Rows from block 8 of the image encoder of a small contrastive image-text model, named by matrix and row number. Rows with one number belong to one neuron. Each number is 500 + 50 x the weight over its row's rms, rounded and kept within 0 to 999. All counts start at 0. Numbers have three digits each. After the name is the row's rms in percent of the matrix's.
After each neuron's rows are labels from the 100 images, of 14848, where the neuron reaches its highest value: "lies over" is the class under the peak. Only what is clearly more common there than usual is listed. The data: rendered rooms with furniture.
# fc1: MLP up (encoder.blocks.8.mlp.fc1.weight, 1024x256), inputs 128-255
# fc2: MLP down (encoder.blocks.8.mlp.fc2.weight, 256x1024, transposed), outputs 128-255

fc1.470 099:569522511407529514456527376479453537435539575578474495429489496523500561385580528399477564513483588531472483551433450433565455429508451506502519445496614563487512549483535518547485542495531494585506464503507642458518525634475452529511462511565534575535501491444619564546535543498447514466512432402504479508547400479502500467476540484537532483549582435510571522546524522515492492481496
fc2.470 101:500494498557476486487504542547421392528545536613528554589594516522541483662481574547524541474566600400527469378507479428455518428490574453421419528596468495436583511446470439573584548484524440470519515410421479567485522458456526538502473458423444462499490475489513483581564503495517482560464469522551532498527506541454448447466478522470519446449539538480457475491522489505498388513535
lies over: ceiling

fc1.486 091:495472485473494419511510465528542430510497517564503456375502511414523521502549448472592519509431549518567473497520461408468478468553482457388472507473430413485490517477592461504463529437473426528459511474587514495478503595456472431541474443458423532522532524458492516418458541361537607481565489506511536575476452556545464514468415522500576490576474444453495591498547498495493402509583
fc2.486 094:461499495473476481466507420483498547565506413495447448467451526568525461430476535503366468487497450604470512533477531513503437473486489505593526414577495528585534457519498570405614475591520513524459581483490527460537505497533603605455565576517519472446503467537563499526466546587468533581454500537516552412501506601526550535502427433415517519522472531515499452461462522547543605519547
lies over: sofa; arch

fc1.543 099:562560423457523453521573588496513481538451413560467565525570560472548408517545513515423502520558563383549372502458492467531522496435470576493473514519465473479481454501531514519522498572422566555434609529499519429470516544522473455506510508506491479516531508490531497536582471482479548457477416496521570457429568578495512607481499518557540548573546544505523482451516460494583518503561
fc2.543 102:509417435557435540611415442520481484490492476514482488481429593523452589550419587419515415437504446573489585473443589475446461446473520455623529476467524481554495484507490566531480405469576411461533306440518491538502415485468483538492586494548490485483469454469541507472480452537481508413531554517551464491541560498466555499464468491482505574533503532462398463546512513475392449479619
lies over: wall

fc1.609 088:456511529503477559554507574503510440553543502526466455533612488459509449364501566522515482506430546449512573564457553440464489561539496374455543458457513432467495414465547488546466519447526472464542459536554499487575530526469520410470426460429529480563535565419509545562494525468516509512526535619465435548618452412562512494485557493576413532507478472569480581422456449537397535497486
fc2.609 093:569448454457541494400376562448499456499485523570591583501354475540575486583532463488513551531531475522540495443555445479566568425508529587579523501502507517381540491498396514428538479462502452453461511504478469544492459443510399429483525549438482513516348421587504419439486497468500481408445472470463560542424524578458497518564508494537598528479574463513546470514556546472587431561540
lies over: barrel

fc1.632 103:537476424499474573490382440536595446518472429473530495447444474578514429440513490402472463473461620473488433390509609553453503472469459478567486493502500505570508415467616500538476512530491547355446499535520531461576472530473483513502548489603556636503437439538481442477504495429547415491544452597499500542448511527466517512489468480539535543516484451532578448460422561458439490402573
fc2.632 094:463506533529570456582500548492393462517486529459522563523530500524530574488524475542515447520605498568519518567443569518418572526513500491512570399551500561435546511489518453467577512487538477494550597570430512454392435469498570530459550520463382409440550495393636536516547488507509595549584499598529445487485463471504535515638520514409471527452461486504427557565597526446471503500512
lies over: ceiling

fc1.249 105:599498442535531478470465563454515537455511558501515418581466540542429512480323573482540559585530622468414506582521500439526505453469442514481572435534468462510548474608500534454504506563504429452478537495498511483451438521464420494469490574511581510511502469478511518480549481514510551614500491384494492488497428469547513440499419423487465499441460485509428443451557452430488639555525
fc2.249 096:562515549511459526512432499504477441497573526523450486466545516596473445473569497418426550527440572498491535482620497460528455565473532501428520466548492544517439497513493451454532477505460442603430531493461428572485463555476497516489509392589470547625474542575521519506421527527471409402492389559400455523517415577482505534441535477542452482538501550589463543466498543482558610528461
lies over: ceiling

fc1.642 114:524555488523495491604384461531619492476474479478464506469532598430520518563555563558562492556543493481508542555539448575493461471484449406456422511521389495497558488536510488539537495538527470529491569538489515480520388555560483491501492444549524474450532521528514496605534527606536487436501405507472576522626523617553527494551464517519597497440582548475541604528517470530428590460483
fc2.642 112:611392502488520500504670480458494549478528543480541452501458525606524489491476452453488513513499499497459435481537497477463583513430466489506552471528553582444483481479483502487483527499348532457503472457506474522554495566498556474478523486554502459488558538444526532563554534483556531466543510514611488550288493502513507531517451536494488496529469505444517473482430473570571466473472
lies over: wall

fc1.579 120:394507506530604437431504515427569498526572531496419538469478406546511468466506505483441549540482481494587438436454488566438543406431514439475449489439459511508460655437476482592463490489523580434438554605521537489449519432547442474488555540453466503492463596519534467463475487558612489511540399462527500471592535499435583550501541409407477495474606508420554533483482513501550567409581
fc2.579 119:555461516502462627519502526477414513520578415466486487408503343476489558481478389486512521444487654429602568457485512517474444514503549463504502462506537553491537382504482507485491535395432512502566561541473550581561525601461496554481505460540544547504519447497444521590551454465462575576522522427491512596535510541535488474452519550554631473538457463421569555545487508541527455586551
lies over: window

fc1.597 105:571486390424459500467509566448569554587490499477533513515527345454574607490437502565520577456483514505455566529489452567498479564469511507491397450439575419588412524463472417513415564466451432510459554540424482477586506554497487503486504451538485505571546569509511432503605520441417459479450541532510506514543528503467459587525500510440456559506539528545451453505530533570550514474433
fc2.597 107:499436486494535507554475446515467498481465457575523523502545602484466437504569564512501470481539535477487454506490581477469380507558394544489579493502452465490536485469541587414529524522492478562490479513542570534504475422501444516454591429377511473394578456558397506496506414541401481490526503509546481549499513457550625510482510573551544543522589494454448592464518503387506465446436
lies over: robot

fc1.580 126:528593445448418439558567522524493543536481502544497556493470531456480520476561467566511486514478518437534472545525468469504509408460592460341431362521480446679458436475513541446533485462455480459468504411543480564498427463557427504583557509518394527518544448392512538431514495492499599429550511475487473531518563518481493536507525540437517479561527532475443523562548499469446533546571
fc2.580 113:413516518496567537496526490490534428529350408546475470396417515502503472581503470514480505536595597558503636485492516525476463490489531724566529455503535548531505622435567478552477548515586506540563535491495439459472525466418436534420454546457448438459397549483545453498470502438465458545524436441471480518559519523512464498481531518560403517478522474554510522515461603570540488466499
lies over: door

fc1.517 099:436485540498477511509470408588439600540514607434542481528426511466431459454401510482474586455471372435558488487493456509492566411502465507534492510545557495435516485607425443571516538494471481468480589429464640478455410481487424506510533513535524512605487477456499494496557532426476440567551594520507436604553483615489465526448456480503408510451574500488476452534465570525425554526518
fc2.517 101:487535497512442362450600556500562475440479485538461475587532439564455495531469426510520502426408563439495511444526444498401591550486460508513427519520420586568516468387504504346570418415488550575416531520531489455460570502461558496409454427573380466430561529505547517564503465538572526523437478436465522399562417551510570454538480451505533521470497561514645550538520525510614570507582
lies over: lamp

fc1.225 111:571442534443531462604527474527487548456535515556483435470507536528524575563480608483541573452523512520485444467552562530454480526431531390507533516463525445471442531537449443591533520389502464479477422419510551426542499465470554431455499437427449465466420486551526541457464497401509548480542573527490527503534446480440514394511518516445445486457521495492614527386516511579589505496449
fc2.225 114:632560490448505534444586467411488513575436449590571520512458449458512557512430632495418482465481527465584483522455507484559373459537491555545433533407509472485463540533461492443482455473443548485489496546499589570485561428501446472582484537410455403485499482486485416587506412526489472534545430482498508413494558531499511474544486549540490480442440541531465464559433484406406503487494
lies over: robot

fc1.262 112:533506524458523542581461573510451507528447636484532479458456532594467486483438592398518552460435375517468471496445515450445522449598495504459428494520485499439464561574525533505507423435570565466469491488435586550493524515467709564533514491558442465461512472496629505420485430572467464465427581471483508523565445416504476516520560525475505492416496463513459485488461463477567477565504
fc2.262 122:523540559546451408456513596558491410459568465469588531576469429385545544573485530501520468447517526526452474531580546554507587486510482515468575508415534473532407477416482463515448589523536503574576434520551504507449511539496384520501530531452614421453514532509430532483544562591486353502418505418504593490528453454580513483503547508523505444496496497508472414409499517485511493536557
lies over: flower

fc1.243 107:496533505496428207472497443506509505553521518473411492446543568430549551515527529485526534517436428500524482517376457507548408447533454517537568607435510599487502475505480503497454471538484466539522467463592528534509445483456476470517437511568467558532442568488502560670561447475515508470555512512453466473486523558499477533463488502561485514418394507440523482427536515475483560565585
fc2.243 112:598472539489448346520576503552499519511531529459560546445459576521575460490445524438404466572465530518506493473531557525493509489487433510496438513478534449599469533489533580643527515506597401462449477481524468452460367442486512508587585486498541543500489528495431555435533532482524544545493451444524539491541458439556553557531465465470457411545558527467398405564490574551533556406489
lies over: wall

fc1.742 083:419468476505522410489512476454389482512537497487484489459479466602583551522443495456548501496554488485585394516495492521577464440487520504403492522547441499541509632482512477550495552460486429502597544531508604529459479470503528506493519518583482510539503558572514509529436571462458522563549531469528419590444487529448478468474512446595466589488488439506503590582500584474524468671479
fc2.742 084:492474536424423570441438537552460483507508504510558559467575476452422472514580462518426476541517411548501509543498511606459554524548487416526543536417511491436453467587490543501541473498551591473496568504507538552506449413517416496466433485472537475587570489471471513518496499480563556458458501546389555436441493473559469608517481591463499471581491528473520472414480457609530530363556
lies over: floor

fc1.332 084:599579379551526527472516495523480375544555530559508537523473491548435492521523454504496497538547486434510497494492534439485531551527468526465590510574487454443503594608455446562580601572428498567478508477527471457505517515552502501558411509455538501506497537518485508472412504557507532551596508534580440433600505501505431564474485427450459424546606454571550405590451505432495422559514
fc2.332 094:418459474455522495496505463500410578455522499426604486442453539493476486538557490541497517502569524571499453572571471530536509456540521466440552522519514572484461425445523549473423516385546445543438506506559539599411490627485490596469501460477471572466553516513386495431570576444488427483522494546490484509472469550467467411452551553460508526478549522597484519392465519484594480465408
lies over: table

fc1.363 085:522531555502540541481573523477567513495459572525506405561497576502366497400439605425486529533486504538509427562537486502566601527433511420488596483500512448449422527584506486509585589399488409499488565482477541605456473493436517456427573453463455494487491494528496481486596465473448635557508462521522501479489390488522450479524532553390511622452499608521482579391465512475518533474515
fc2.363 091:488511484515524536412468508541551510526544460495500548535528552529492576421481597544554553507540478448528556560486555556457580495546508517578491470458512529536492458497357612463596575461446518665436510534505570505568518416473495435490448512430493434618435537510577461534498399544404450496466603488469562480450550464586443413420490499507578479518487589578551464556483469521545477491328
lies over: barrel

fc1.172 093:441484502476574491488551479620456565512566560476548472561510489494521523503456559487485563517421530513501467623497526500502582425400516501551574512490428486476594551515584527575438548507531546512509537539554526557527459511542476538465474517534563494446519545466551471490518495520577496535496475453455532490495485509408594432477484516561542494541515548513514541450494465540545539603426
fc2.172 101:446489446544461529552464497457522436455586525579473467418512464501610507519479418429322459557604513524511562465532491581499500543484501460487546530515584572467618476479495577467475529451457460456398529487495448526542527489418490474594533461491501500487512495568480505473508554518473553537501615487367434495572550504542427526513470514559479494473474477503480514430440516432397528506565
lies over: wall

fc1.532 096:491596593473527638538606503541473520460476513503445507544518588436495423470453499484507562425563487489506551513536436459536631432534530453475494540492644448518477535511502472549507482489516521475517557490503429507534436461496540585517471501530440527540433510510588623468532454535368478492449628535482510500443539455440500500561463532463559524632500516458562544447530543461518431503600
fc2.532 095:495488384536504505525466550484568485521533507594457457400484418495448547542427525582477561449529558534566475468508470444496615526523436481487473491561514559472568473493472454497497587496446479517481491481484484440503544507502511339506567466502490496507522559511443592544471474419405461402500445540512505542425516576520509565482522584553492511454636449591376430475493486565428545447523
lies over: barrel

fc1.594 084:492548574445419459530513473474503461503559504516442534501513481553567506467503523492420564514517567478432526437450558423461467425567469533523496480514597433465574451573406547547473496502525415528491530368518585532427511540507521441506534507556564481399433488384665477500504564571517430503506513496528491594491566399581460573519557475412464455452469473516535515488486424545582545437509
fc2.594 094:513490518488571485510473408529493444573472484550563424529566534565420457530424463552507540500479600475547549604589440486509446470550439486446499469486484489536441528532504498477422465446527563481446414534478496469468460415459534562515511540442480463494466451584550491476496516478478555583487450513568547454562488442452414392492509602532515521488592599533578508508496491516356537381484
lies over: ceiling

fc1.522 101:540479537531470551472474522513472537490488485487580489552444521553566483510452512506476597459571516507514423429477528469527479502572445469448541510485470530530424444471558546471520580434556435551500547452527471557468513519521559480556499501493411476392558430415491506514434460496498457484495505521389431480572529452551496410473491589478544467435532527554461524428509490465570477506472
fc2.522 105:497567443520538561503531523559483467527433549500444422427610570533522577554511449485489483504479560505568590543468500567487442505460478448491523505483518535472551536480567499622426490483475468486477549512552479468543540482499501447476553495451510470473464504573468442513411478466462499548481424517292487486509472542527483509421578561500421507509462560553447511489500453444433531575581
lies over: wall

fc1.723 112:466465407537510496441461555534499489469495479518548414491527477529444515500725540500395647521459438491552453521443545489444537459545504443509480494522441480487526428538549505482561536474481411452447480506543515591488411561511565581466512453501471502551520504481540524509506503486480480592620485459538510442595519498428520576503438570465455495460535442523494540465429552404524545537426
fc2.723 107:528528572462494519531571498486468474505461481587598546451502482506471551594668468450452490578527530591482496521558440565556415444418488584426522563649441506493507563531559521584573513429552457565514558456451513498391509463488504467431597524481520522539502444485329484503455468467371496452479480528456535556505511516473408461464579498439494523459547413514442507522524487490551464452448
lies over: arch

fc1.493 108:475441448503513533451445448535419575529515458480519510568524506503503524524637484484520517522489563552547425539561538479508565507479532496521490570547448552511482481473602463567537507513529511520535494543467608507460531570506521514478489461406494411507527485461528509503578573476552565516510450416476425576465513440517452424480487460507514446537465303523415574450407561485562463552454
fc2.493 110:505541566589510479508541442506504506476544438498510542429491529415532337516451487547439487420458488514472379553435475484503355526575533578424560499530557480511534570532507555541566471467482451427493475565465440508525502558458424565474552561395436575546557510557437499504464568416583448476525596420526515438523513563462483539545540543444452524508528550539561486475508494559490468512446
lies over: arch

fc1.530 112:379483526526476619403561415506553537443473515538519501518462414429499397528458451504478577454496529569520493445476473458434504516526467514471541529529502531505483585446524457490520535544531548461575534527435488553412480434498536418505538559521481501447500508461532581426459449486499723497484571486422476451536483463552427609489545526456535541532460496507487451515409455546518440542537
fc2.530 116:487440455508421431553530473487514463458513530447515395544478503509538607538554477490569529515505517428509477578611495551478472492427406487547480592428539568552506486520489474510499460491389452517454528478486518452464570512514506438476379397467541469532435518573412505535521488544537381522459485472525571528465535424507526487556542452494439475494500545332542480533526494478387502510533
lies over: wall

fc1.447 079:393477519564474328498516525599533535484493528392465561376509455431547503509482490471559440480503552494516539534544602561494445502518533519484534586517555471478526541465432418510486525481474593383434530482551401572537475481551557479587409485471526470522569511411482526550521567514492494502478408511516499439507413586528488577480459507429497376442385467588508446562501456461494499527393
fc2.447 080:516665446506533561504521521549556476494535474518549458501453473483564374471499514523500508516470500577516624510530547528488546466526433535501394517507471531516404516400471575536475525511558486463580442465515389484525476565424551543501485436498564509539454556477524502409554502475567457495543582506447447640532535524451552569521482431555434518518589506426415484517526508612572482475618
lies over: umbrella

fc1.514 085:431551493478472403532444461474537518485551504494447578546570479535502563419553508608509505471506502459524428464523508520557460466462487565528479467479474464554606428502499457408427478452569480570552567587469492575561470507457548448475580470416422576510552399522478464533544445559553541573606531510503482480576546524445520528488516428528455489451465520502467579395469438551432537452468
fc2.514 083:475531496422488562539486499494404507465410621517525459548488425564484493467641483503489524518522490534474565454404413525498453469606500539411539581495520487545549563523564462554499507501479500425539512405468423496453569486505507446473396365525567483457466544539436526513477435469484524492434542536562506559563595569547460468565550523442482553463525465541428495578582547514528460447462
lies over: floor

fc1.33 090:456520494466578459491501438435535475590512491442533458494556571450562509518520492494471407552494529565455374431504415563494523461397518518434468510500484561566446471524565526496472572458522420598496416540525496503438497485464481470438507528506586535477476374549534433525533505529495524522515453484483643515616525473452522456434456588508570462577508530575473472484420435546530493551439
fc2.33 092:500456440487484510551514440512494465454451505534515580468505533491542388471480571538596464499495513425596526524522561404533466447646423455566487570481421452544543545417444503592520489484510453483487509468523509623519435570543420503458502547459541541474487618531417508476499514552531465538470519463444450531443504552627511529554581459571533582522463512452556391512525494577403526547532
lies over: wall

fc1.118 091:596517550496502500458516475498596553431463536443462563529459429414459504560491457565508455470570491542523452550507472553546530517545499506479513537458427560502495481581410550504416532444498514473370479448469501495467501518451522519387497471515479552573479490526505465457482445468564493467497555541479466608470500470526412426468539474499584477567530449473576459469424465492409558523555
fc2.118 105:454515506493501405633509526479424506446536464498496535450589458503495481493523553476495527563528475544509477454406452468427509514508487367487422499432516447417610392473499503553470468507525503460510483520518478467483490487547547434519601461472621377538418413468553580463499606504491512532473549452499536402552494505453488494537487561451385510553521606488477510520551534465449469437578
lies over: floor

fc1.306 098:457516439444483496513457570547517528485541494487625458452425556462493584502424534453577430437502389505465461460512512520532438478458440441478565432556528576627542540478474420514486556552605500400501609524498444535480414502576496498470461479455422494531501554473481543512492549497451527569450436462526583535501594552456493521494582553464466475485558410529475510456458479482504483564576
fc2.306 107:504431522504509545462490509562482427540537493514501577529477540464530413489526480649557481510456443538426523512508514516468534479506510532628446485493504437519440415504613577487434449428505478476502428404491510534578446483444486535466515476512530498590514459528489475433436509485506462536529487447516433430473556504555490559463613576417543528467510524470479527523503440501518557486513
lies over: floor

fc1.310 122:521482459487499572461538569444465513409526493472502515506493487411511602407477558489518558534472510497558470478520490480472636527477461449475436468603518519459487486476537425416538485544458504377553532501460577476518455465483621465465461551619444517591437517457578503507485525463332516479503411581553490473529512443532499568554429559452489523432464535546425513473459519540474462485489
fc2.310 120:426505487451547466527530580574475547480511468474544546503503523432476479417610549494504579493501468462479536508483500523478693464478484555536490522390472570532473498529407521538617581509482481599475484526528427532529588542517453490518486418472469446528564505439360527507490479491360506467508516483464520459428554535512461409541550483520545510489511475480615524528509537444395451508480
lies over: barrel